Weights of a small image classifier: 3.62M parameters, widths [64, 128, 256].
Rows from block 2 of a small image classifier, named by matrix and row number. Rows with one number belong to one neuron. Each number is 128 + 32 x the weight over its row's rms, rounded and kept within 0 to 255. All counts start at 0. Numbers have three digits each.
Before each neuron's rows are labels from the 100 images, of 14848, where the neuron reaches its highest value: "strongest on" is what is common among them. Only what is clearly more common there than usual is listed. The data: dead-leaves pictures: piles of overlapping shapes.
# fc1: MLP up (model.blocks.2.mlp.fc1.weight, 256x64), inputs 0-63
# fc2: MLP down (model.blocks.2.mlp.fc2.weight, 64x256, transposed), outputs 0-63

strongest on: shaded; pastel
fc1.121:087105130105158161129132189161083068155133118122125138132078134128119147107110110123102150108058158131227099108132152129061092111102171177136164180152107171117147073113137092097145137169130142
fc2.121:119088081129072109124117039132170090090142160119084147111153138125137135076117151116077091133169117111110174111111053146143188135130122095136089133138065123143148120103096177104180116174144158

strongest on: large pieces; vivid
fc1.237:137143192157124174151143142149148147094117097083114088134022118098144130118126131109157176165145152128073129112094149137179134106175148163132112077137103162090133131153072040126096118108136148
fc2.237:135134168166164126099172113154155117143074124123100084099089098142120089183114138099173129179145141075140155161084125146169139181128203121150132164107063158163146127185145144122109096080176149

strongest on: grey
fc1.86:145154128113109165164155135149130151132157125128111069134172111088114150158174199154122190147162085068131088194118158108146169077128071097076122155154153165132137160139105149081152076152121140
fc2.86:102140135134071097104140145114125088177130158124139091130150165148138140082158132076083068105149185140179088136109162092125122128050165150076161169112096124068129191135153126105120077153114152

strongest on: warm
fc1.57:173151132118142104120168066130186114081170116097118144131148095143147142144186111142101160095190123135070090130116157095124129134153062137111153024117118124177115106159139134126149173135156072
fc2.57:108121127122163151169127128121078115078114146179089165146147160111112132138106174134111110166113180113182099081185167107101133081168203086130133190166134159106092123091137183132097114130106075

strongest on: grey
fc1.89:112168108190137110122150094131092118126195104155163168105186133182140132178161090146162184120124179142158080098090083127078157133181158087153112153135100196135152135125158115118160112156100138
fc2.89:103067075139117112176130171115185191159126132113107150096087140122157138133154069176115149173097081162151132195116131108123104082142137196153135070105160134102159134123156078109151165136144102

strongest on: dark
fc1.199:132157077109153147136105119091156136127161126116085129113110117237146143117140119118138069128137107137153122107178083139140069113052116158082115191139127153083127137150095121115086196163093161
fc2.199:122178109198106164134127108136152075152113158095100120165127093161110148128077158127098105122146141136151113160163091098123102138151121140074069192127161164079100120179118036139164154142095160

strongest on: vivid
fc1.132:148159162077118113098171107097159135114131118197140126074087139184128096175127163131103158122132157096091126093131106166066150120169168154098176158182120133113136094161091164164079089100084146
fc2.132:146113108086153126153140134122245127070150116094148132130141081158106134163141118125159163201095076156107121099075077169151114178125187114120110154100141133103125173133123077166132127145149123

strongest on: grey
fc1.222:119098106156141128150119148125156119137140140135184118136097155096113175068189129156091149111134106153159139171107172069110137094127111108097100107094136106122082073177222078079080171118112112
fc2.222:152132134118095092103126067147120148119155172098103182136172187075102098112101147137157167129108073140160118148193144102128146122137164097098088183196162120162138163138046152131095116156106126

strongest on: earthy
fc1.128:168080087200154112112140152089144132059110186149073137142178114143129104118118151113170127147086108090155160154141122125124177092147097122158050117124152128155160165103123079131135101064080120
fc2.128:130091130135045085134158070102115101215093146154090153080120145141084123163140155128171158077195127191171148123093141102132138131087146126112111130139174117086162147141103162129168143137137146

strongest on: vivid
fc1.172:040149145118138108118120080127179150128157204157105123150101094193109117076123125152130185103090080131084155106120111116124095144122128138214144135103157179146134094160125171155125153168119151
fc2.172:140093133129133112108161150122194096149201059104140140188100141129048151113115113144125145143145088108084122105146091089164099116160103127080150198069135169119189141139147136145156145091116115

strongest on: large pieces; cool
fc1.85:126123116075142104127132126157190147114147121071151103119140176203149168137128146028143218161157095120156112122134094092137108138137117129164099176118154169108114125182095130122140124099088157
fc2.85:110194170132124149150105138127073098151183180092138121118108135142150171083104171123142150159108112123150066165149103108160117174118114074109116144166041141169133104143070125080183145135113099

strongest on: shaded; earthy
fc1.240:105120163153174124119163127110162110124128130078160119126056096071098097122115147083123123118137116061166102202182152129124102045132099073114110139107131111109072110115150124164110159172164159
fc2.240:094137076156106149163125192106167149130151067125188127093150103102150097082131128120143145167101150095134165139121119138117144204161134183169100117186106115151121181109101163160206166122140125

strongest on: mixed sizes
fc1.105:127142105125074137121148105143096146115144102114202123140124138122123106156138102145099157085107128108149053066136150136200197162102144134089165142113152125106204165100200156084124109153089124
fc2.105:097122079064113142175162084164033143127116124151163136045085112135117127126129106135109177154134114129134136131139163148075115148155095096150157116140094139131092149172105119217116153163096139

strongest on: grey
fc1.219:196143086118153182128108107089165129131081177104113096133113057153119109089126112093082096171093116089128137085144158091164154160110126165159051116078143106153130124181109121153161128088161131
fc2.219:106154096134111089133145151168173146105102085137134134151075135167132122197130181127129094142147157138126112136161099071084081129108195150146142055176077089174152142197111113113163155111121143

strongest on: earthy; dark
fc1.230:097168156096152141138154095115138093100138076157118138191136161062206175094147115148147136186114153135200155122088118122091140064138124145122186109146109177119106136102181161119132138134094109
fc2.230:166126147139168156155146122151152149121119136184093158098112249105141167143087170130136082183130105125091165149179123062114178144110111105114150137148140127123056108116099116133149090137120091

strongest on: mixed sizes
fc1.27:132131122127178084141084148128110147072140153139082086134096158143151102143146126126126216155163149074093081110164125141153208072126132097176127140159128148176124143111148150116118117173200090
fc2.27:093086110141114148113118095188096101198124090097175127123133137126159182122160103106139093090147083115103142095153146117082138133112091174121217142153143186097137190167119068133094103132121118

strongest on: warm
fc1.88:181165116126129135108169167085170155095172109105072111161165114152159117078140173134111152103160087112086149103099190127101101135108173126171168150154142193117101119104082092115161178177156134
fc2.88:094148152119127119129071110116189178137093146162100129123173118163066121120096138120154097130143096120135143123116088040109085126114147158084133131107140120124195192131136121161203189101091160

strongest on: grey
fc1.24:098140075213126123095096132146100131085114177160139114079145090077119170095130085116152134118110151128134119087134164098122074167132124067126154160073107129131128132154184090182177098169086128
fc2.24:145152114149105102095128085080136115181105099105084159111074150146140115120092102134102068201146061108090105087070103080131165145137135120145157102127171078129187133103106169134156093167116155

strongest on: large pieces
fc1.101:158146146156164137188118111193179162117200117207168098156139109119179101106130126083110156096131132163110111104176120127130069141132108143095082113115132127146126148073086111113086085118122190
fc2.101:079150139141198164097115109120134195152107118136147188172125116171117165112139155088118080057130111126108112124077122176122141079176158132080146095127077162094127094145111121081109136154192131

strongest on: dark
fc1.6:133178081134215119127136121095185173149151145130158173079169114182151076137121105120103114140154145156101085142111187178137117134113077118128072140094173151155102117152117171118093174142139084
fc2.6:173163082076089138157167126101194124100084130158121136132156104135097147110126133150138200131092169156151142132188119077118130138116152100108102114057134131139109124086109179199152174154072135

strongest on: pastel
fc1.154:148121093060168135169146120105165107184103143141112161104113136105174161152148079058146124124121141159156133153100105083102120121164127103156151096043175194131109162097083173148122127167115161
fc2.154:146144136154095119136159171116100150128175079118160080137138085123178150066105111122171070090173108147180116133198098121177087175124143140147141058129110131166117116123119117139098118062072114

strongest on: textured; large pieces
fc1.157:125101185131083100158132098130147156118129145130156155117119100115083090123121156087094114115163095071162137063130163123088124128167110162132159148083061174116135136085103148226182138156154163
fc2.157:147160181171090142081115148105138104131199135131153172090113093126160088090103087136130125135104079174129085116139149180178097180127140198132098173111137081173122153079076149095120108133137134

strongest on: warm
fc1.150:122169140193118149133115116146142135140117170120145117127171126102162108120153144204162134152148130140174135122124076147102109128131128150136130135158061132075186134165073107099089119012148179
fc2.150:106129088136130161137110081187155180145104125151143101150179132103218089109137084155101146108106140116063082143140114086076153132128128146149133104100061147119073134138115178109150153055135120

strongest on: warm
fc1.218:060134095097141162095166120133119119148119158173154113149121125109139110197107161204122086156134120154185126083073120156072131154193146169145208110106158131123114118129159167113153166140152147
fc2.218:115134120175151179123172122127104178077140106133118111103129159142143152123140115168049146131138099121114107163160107213141198124108169127166145116137076105126165090111060122163078074155095115

strongest on: textured; grey
fc1.203:161095150185146161111200173167149114062084126121157116112133118132133172093069136076097138127193127127101119153096162135106091098159155120149143131092141102175087112149062147117096113166086095
fc2.203:155106137136112106093110108138158143149136147152168094142131123127088139175098154128166178139129034123134152077110117056106089061104153128119072151128116093162086109118091155107140098082176193

strongest on: shaded
fc1.99:121133121134144184085116128068153143153074137051090148164110082132117184055143147099136142074145093130097127126164085129162089076125149124180110123130111117102151153124109062164130069110109145
fc2.99:111125076150130058138106135162157149132130185147134120141124155162106085185124115108165101212191128141155085132134119096081098131103163113085118093172147073187102103168117156115152129107137180

strongest on: cool
fc1.63:104194136110109054131150126083135110153116112117100087122168132165148057098228156107101170111095135146156133102113091120103152077169121105117154136151091179188168158122135134131144136119087112
fc2.63:159085074134107076180146129200175113139137149109123085158103147134075073155156100107104186150153138205081139124150130114094150102122100171101113109116117128101135109147118051139159140178144150

strongest on: textured; large pieces; grey
fc1.206:129135098142152113138120153112169147081108111111147160072105145139076121132071153105118169185158095070105143147088109173123126144112160121151121141091160176154167140099168090099136123183052207
fc2.206:171131182157154125184166137141153143126184165164151144127094134186101123179139170135151109170192140103114171157086139114183113191118108129090090158127169105059143098130161122171109093143130122

strongest on: bar
fc1.77:138144145072143121150111086152158132120031164091141131133112115152104143099130157127158099137097130120124112104056159108148191101133092082129125119148088133157106151185186130102160224130161140
fc2.77:129095168139180136179117171143178169164144109104143127114115115094150162096138077101079137111125124178068163152181140071057120135095135095159100156146175153139140080111094158068117101148113106

strongest on: shaded
fc1.126:152119041181113116101171144095124134118148095132092117124131073163079121115117134066153123128182093144112105152146136142100084096141107132125160126055068074154129078167167146113145160135173170
fc2.126:123142126138067111147111181113146084137114145175174072118169155148185092158185180079148098154103101151067100133155154166074133146158132159143126154117164073150120159116148135108148064148151156

strongest on: earthy
fc1.123:166103135130086155119092095120150183124106129139060157113097111148114132122120129068130183048039081132138155160187135129113156085089127108124108121171130119092106068124131125140140130114134198
fc2.123:096139165168101140199157167095151149100178112158112125144132192131096165174209163106115122186151109179160116084163115102136178143118139070110164114133113138123104121147123149127123184135183155

strongest on: cool; ring
fc1.136:100140118123155128161200085175112118095146156115099146128219133159133132072156154123113112094108087163118137149134093095180161136173128146145130172160165099068149129152126191167148082175148098
fc2.136:101102096144146079172156127097147190125140096156128083122127059154161136166138126100103134129196112106132158133144096115128078064148076131121175052104104118185162130176142085162142126104097112

strongest on: pastel
fc1.246:132124152189148114083106085085169146152190099171106131120126091076157155081103136126109100124122117107135162092072077122097171079128149106105187145127147141131112183200140158106085076112140109
fc2.246:108122184178192108118113127183119092151164132127116093101149069046119126109115167158113111117158142073087142093058155129097120149145114082140168144165160145150075107125079119139078103149128149

strongest on: textured; large pieces; vivid; palette: warm
fc1.166:098168111072179129092101142102155199147126158104130074154084105178169112110079147100166113139126130137097155168128125148102153057173183091119141137080156152120160111133138177115063123137094123
fc2.166:101150107196198058170096115099158120126146194126113166144099164138148128087204115147134104123126103092158178087144091156158071107145137167177123105161155132164130099135127133135158175152117129

strongest on: shaded; earthy
fc1.135:125139157137170128109184164090182087101108184121147097189105123055135130135177149113138149158118124044162137122137125106133143074091100097126170165164088131135132141046126106154081116139133137
fc2.135:160167065112133137182137128155119106085141160188111151126143094145135158184157181115118122180079135144121158145146085149139130141102122168135160149163056122110133103140095206061174135149170140

strongest on: mixed sizes
fc1.213:114140156144202093169129161109082139154151131134140093149103173154125096128181139129151160150115126064122102176155131082088171109106092073162108131127128237191145146118149127150133106128165135
fc2.213:115099132140096122095120055105062103168122139149095150152120115105123171108153086129137061125115101173182111176117146095116087089141134131119182059091117101080133066151184113130104160106094115

strongest on: shaded; pastel; cool
fc1.92:134145134102161134141172147111196123089179124075079124089123103088118170103094147101160120165153131123163112148087133109222089129132178131104129137164133095124106177114108166127125071117123209
fc2.92:117160110143150144158163120176118103208180172106185122086119105115087153114098155105095181142187148157153131098139213171156136137095147085112158155149095133145101128138167117110147109069148155

strongest on: earthy
fc1.127:101126135103152091142172080161099135121152109148108115097142139184127194143183206106083184161112054091159147160101155091133122131107113092098096119147104118161132181151119139173146179152165118
fc2.127:206085125121129113096144133145146130156160148103129103148111116125093158110135087116103208157069182156100115103164142057078132126137170148171151100052105150118093177184107109117141136148110124

strongest on: shaded; cool
fc1.94:139198116106129135150166159092195179105154067130127164135198160159131097142136146083142127135125115104106110161095081141140110130129122126186156100088120185135075117125102201183128117159171140
fc2.94:094140128086121172137188127129154112175122129145119147149096133173067148115131136218136155115157115189175138137092142064111069109157156123133117135084117051106149134151135175151096144079105157

strongest on: cool
fc1.96:098060065117141183157183101106144157183083155112165138201150155111144126135130128121130134142114129101119108057053118105168159134094152186127156101122096128165144117182140141085156149154123122
fc2.96:086130152130097147178191151156173124138157128125102140106134118160142108110106179181100167107136129187147136122114188103129148125145113079225135176157157149079122078143058100151133147113165121

strongest on: grey
fc1.0:102097111022150122144104160107187138142167121123078123130139112146132180081114160106146107154098128149130119130160140118122069093177154127135126106108053159065129136190103170089136145152171112
fc2.0:127097104139150140135127121147124119144224133117168120108095101146120189096165214114102163153145116075100153177128116112092104153226068121115108114122152121109105132138135072096160158108111137

strongest on: dark; earthy
fc1.225:142143119250169131189061119108157121110099113111131142097195143135139141144102091080145110133104146124149132114149090126101082127110129123123085082124115132114063146168088162165084161156121156
fc2.225:144179147073112137085168120141098066080108140136175117151097143149166112100096122153071097159109145147094182084127149116061125116102136108066105105089111198108123155160060107153118127117105142

strongest on: small pieces
fc1.145:040135128099124138071096090063106106141132109012117157145138126110170126149167163124141108072139124061120119092111137129109137149112153110160143117072124157148121112164124125097190116133105122
fc2.145:131107102098136104148104124084118124151135104126075131180107100112099123084079087118140132115166145150138102107044158100130089091131164123131177106071130108127085241114083137130133186100116110

strongest on: large pieces
fc1.115:093116153094162089083114129111091160146125188134171086156150122165126118125137148113076127054077149131153080088107113141119074158130165126057155112145075125171057105143107134157151169153115154
fc2.115:120117152131103146097128101127143132100191113031108108110138137093126130139084169171118196181104103087098141147157082133114150073120128104115090068112197137174126171103105172121146118103116168

strongest on: pastel
fc1.5:178136147121181129123166195150142141140127103116132156099113133156158148147132164093143142141147048071110069179061102146132137072157077098134135096157167120065113128089115123139115080161115169
fc2.5:152116108074165131131174110145112068159135173136141107173134074149121125152104086110111193132167106170154194137056174078131119121061172147132064127101125096115118153159161149130107139130163133

strongest on: cool
fc1.169:124155109134126121087143094168121084118092169111129183133206195134145104157125132118121154169147156134111124050094140150147124134147129174191130199109114130097155121164097101085117094067166166
fc2.169:073125131100102113176067138113171146121080075135082163125146171153145138123086129151113169123081128105095154114025130133153083168097096105159111184131119132142084145135135119112154169088081101

strongest on: aligned
fc1.160:129146146124116117108117098124162122085069199087124146153124146168057113112110170121160062139132100115199089145066144140105208131123086108137157116184098127141131131197142135125141173142124133
fc2.160:099126162088185178157121156114145146168116138140115128099084103129142132154097076092147079106145167153061155164111095092087081119119139150134087126089142149117171069143110169056127073159134175

strongest on: pastel
fc1.156:147106123113122170120169114119192094096163122085122081122168132119111180152156103093126149109190112121131126139169087124096174102094133087159081126145118156069180188120168144154148117071193157
fc2.156:151162149143180139176128154146068077091150145108138140073134105129136129152166158163073113129131162112147088172120119144150209121123083093111159109170109132142122038080176125101125089090120105

strongest on: grey
fc1.14:087108104055143125113154113139097160123108092157108176113164063150138134120092120125169083170129129135136147147131095129136142126166045123116157052124192164167127110105143143090161130195076147
fc2.14:136178155159131098159126139170106091093142126115131086113126119147169097142178135126090133081138147109134152170185100137155147133152149158167205197149042175102109148151148106103132141088168071

strongest on: small pieces; ring; frame
fc1.196:116138142159190111189186094109140088160172193143100166097097137142105158136167146101119085148126139130151112147139117062174141164105116145140160112136150185104033102141140087133104123150083107
fc2.196:071165137150105104137122117130107161105173108125143116100138158090146181154204130115197109131192094152121144095150128086137139103089120128149201140154092171121152096163119130185142131104121042

strongest on: small pieces
fc1.122:197077118115160139151140125128130184138112157160142116120075136114122178079085088118094085169145130172120161137095108031122125108158067090130138121116084121069109163118159165138113151139155173
fc2.122:206078140128112131118109116167137153163169163077125078180177123116082139056125150131154099119147107104129152143167133082127097118132199158087124132110164185177112145112098179142102083105119126

strongest on: shaded; warm
fc1.133:138226105198115158118168156152150117105091148156144138155079112181098113088136148150173167175139154109082141163173112169115120146090142122138163152135112093086134134159095066109103166106097156
fc2.133:150132091143132130179093137118161104131109150106099140165103157119102072190152141117072194168103155140132159140109100126073098122112139187132075180049131173159106178112134150163155130148131179

strongest on: large pieces
fc1.11:182179150137133132147130126089150120143118114081119103105161203165096133080172122101120144120121119120126120120091094156103157151175137194157147157094147068129172151102129149060093145066184178
fc2.11:105181098093138117138078134130154128123175098148039086065092167123157095087158096162120139141129160151131095121129135072134159162135131139117064125121092149130092144150127142161197175062145120

strongest on: dark
fc1.177:131138040082155123135171137141156164120132161105132155119042113158121117143134126122119125163062138141097106187150152117201113131123165169126157191155088189106177104121092112105101131111113103
fc2.177:138123118160109104111102087165144086105170180101108109176098115185086104110098156078119083158124109135152125142115147148095156178152148158197145148093099135147186073125112072066132065132111114

strongest on: textured; large pieces
fc1.164:175142089117147108158112106110137145117130127075106141165117136120150165149117069104203111161072141118144109140125154180136118118066171104121121117090113103173166142121153085063113048170078172
fc2.164:156123088167198037121138126148177116149200150122131095121062138145108135126140123133146165141095160106149171112103145120152147158208146163159102145119183077098095132080111117140157162114119139

strongest on: grey
fc1.45:140159130174129091097127141145172096134112149118173083044107118122110130148104165076148178183108108070112114111174108134147159149043070126140117096114135158108162121082173084117126159106099142
fc2.45:129116066118143150134114177124093177054139102095166085172117061139082104095095164097097146181104213041106089133149122132155143134140160130121159079118126125122122146148145136128130138118142099

strongest on: cool
fc1.91:166129092186068144140158098093134175117158184108122158092089123160140135123132105149069106193114136143097139117096168139196108184126094084119144087136099135099079185117165128102065137130123129
fc2.91:152074130122070118122161132142111147108136158118074195109148169136073125093086138118191111169089100106091129089112165162122135152141103202132163112148194106105140082110064129148105080147120120

strongest on: earthy
fc1.193:105161095167117164141118173107125087156132146143149138152171123094160164076099111122125106127106174108133075151158125073090121132133049157104192147106141152130072104191159165152105170090069114
fc2.193:063128161095111094093161143174173162090119069111090148128103137165125145129151083097149161156114118146143105084178112126127145163040135126172096151085120167085154160183078134148122142132112079

strongest on: pastel; vivid
fc1.93:130143090126169168083175144123140072086149100124141112108122133110128134104084139158124143181173152153101054159170088130081145137081112051132112168160138161126157149119128164128181112187168175
fc2.93:176068160093107115134125135083130142103129074131152095103117146121106129134175106166141138140114147121132073150072094133161131102127136206153134180080092163088110117093214144148138151066158084

strongest on: shaded
fc1.35:134168149171137182180190130135226127066102094082150155113125114093133114069111092151155147171119110106142121141107114109083070122117146162140153125101078116149104114143074155140120175086139129
fc2.35:139098087173096181104100108146118118179117123116184120091152152108115086142167113162155152134122062164070200128143157148082160130140117178093122126118075145076098158127176138098158159072128148

strongest on: large pieces; vivid
fc1.109:093159122117151104181177142149136106149127129099084113118132083135129131050068099132151136078101137082073155111077106140123128091187123179136125126140113147070147128200173126085154089085116159
fc2.109:116146156212136066111139118195162107153121108082145142156099109136178053143111162141166188134089070140096091098135124150145140144119137126148198111105120086111119115121093163171102092110097141

strongest on: grey
fc1.12:112134142180118132121159105157109132086186115135189179124093109108122143176107116147089186143136072123152152082004126156082138113109123165126136111150132161152107148153090133062135125139117111
fc2.12:072144203137112136142149179145177143156176164149095069155135062203118104177114143136064141113117096148135136172111139098094166149111072135148153095154136098133107126144123101101134141139148067

strongest on: large pieces
fc1.247:128143132175118149175087130125166125129165154118156104183102112096095039038091145147093118129096160151112155118156150129137146114143096123118107144198114067108153100092060141098120113089128162
fc2.247:115115100178124056084184117126196167154145091179101122137119144166091109181136094133116118110081135203138077086106089125142109153143124128154112154110081165098127138134122089172186123114132081

strongest on: pastel
fc1.189:125160171182155109123135102191123135118224096140159103119105121083052155119125134147045141126206135165116136140166136131120127107121121128105136127180118146102124113098056152092114161129159118
fc2.189:140107132141186113115164155159171131146106177049163095109128155118169154122154091175076197145058119160153104124082114106113155150106139099143138193149132137095158153128117148148145138116113048

strongest on: bar
fc1.73:167145092190165148143154114132153155131196114162142113122171112124183122099146126143076214130070119133133155131202111139167127149144115167108130116120168117139140120026125098151126093092132140
fc2.73:070138186081170153148122160117148123141092147086142121091083116129141154138115098093138068116141154125083177187080149103058129117103141141178111147134136158113154085167123165046112122174120152

strongest on: dark
fc1.22:092108173190178113141122146174124105138183132104126094122143114092145140126158132105128125123117112145121150116124075135165097167100122089124094063100123105083147141255104125149136188173137125
fc2.22:178147143137122095119196186132159104095142111106160129176094096157173141110122161144184115158107118087128141159117137142119136176133118137164137159095124187070153179094103103114115093073042156

strongest on: mixed sizes
fc1.69:113168145169106145123170139098096129151133128140162132120125098153131132121142103125118147085100107179164142123148174095152219128139184152128108091118149199165205059161208108108152135118145119
fc2.69:115076050111175112100141103142064154096167147161182140072135181130169117143110154116054170080170166119138130118170168144117090114131110104098166153162112099119111174142112097164126147118101130

strongest on: large pieces
fc1.161:154152089194154169153147102107163122079121094101127083115072189120088154110138147097180135163165109113149144114118143171037095110143164159172121119132163122115101184115136083116069115131143116
fc2.161:146194096192133104181144130141116024065180149074166104095078165113177138134112121137094145099160118146098138108147171147113099146140137118106115135123145176142117122172100158142153116121159175

strongest on: large pieces; pastel
fc1.243:148187142139181105107144071133159094132068146123178133121103089108140134134148084116034077122139093065179129146128111099112123109118119147141135124059104101177113125179140107126155065114142150
fc2.243:099099147070128062110102097099167178134099119107110122141065104200120135173151187090125066133112104177086141104078080144115147142129144148068136115179123100118167153147093141103156111131145140

strongest on: earthy
fc1.191:183149108157163164159065158106146127126065145109142133143117142169149097119077143116122099143159181083108154117122142142060071047165108157185144133134139179143083137154104115093109086158143138
fc2.191:077099152163108094137151157128100127173174170086136150109078150152138126083116158105169114143154141105122209093145121163121061120179123124087151174106156158105083112145108118153200104084163160

strongest on: shaded; vivid
fc1.253:167125140169128178185163168133145176135188143106139162193113105103052168116189111154175106131134121081135148134159109110097150102103155108085165152135109100063156098132109129116068120132168143
fc2.253:160110118108188135194137136141155114129091083174095096081158132138189109087150152133111138193122112184088161117115122127074175159094118169130069155126081141138160152125118133129108182080164164

strongest on: grey
fc1.129:098137136136121126161172165107136166097112138080070097135106144150154148161082180127108157183163117180090115055158136143110089162179057118086134166179090085130159154147168164144129130124122151
fc2.129:163097122085134094096110162145095084135110109140139109103144140085139119112185124086239075165166144101111123109158102104178063168131122117120105061159187135117097114117131146106117081119140125

strongest on: vivid
fc1.107:134208145115137194124158067135113117111155129160084120078145083113140129147109159100107129115134163144156084157086133100132075075106136143061120154145140088073111158213124085088126140133141116
fc2.107:080182152128167146076065128137109111146111128080139126137172117181125183116067100146104131106121082095126151089078156091136109144196108152094115215124113107099113162121075123116108089142140138

strongest on: dark; vivid
fc1.188:097100153110110143137125112059146119048125096134155087083092138149117107147186152060163123160118145148119190168109147153089138089138136147161116111101154100132139078060111150087098080152110176
fc2.188:170082144107112098102187165160189120171146124166145108137128172149129123131120076182150190111125100141115082091048132135109135129112176135112090203144148111085104147158132095169136182112128148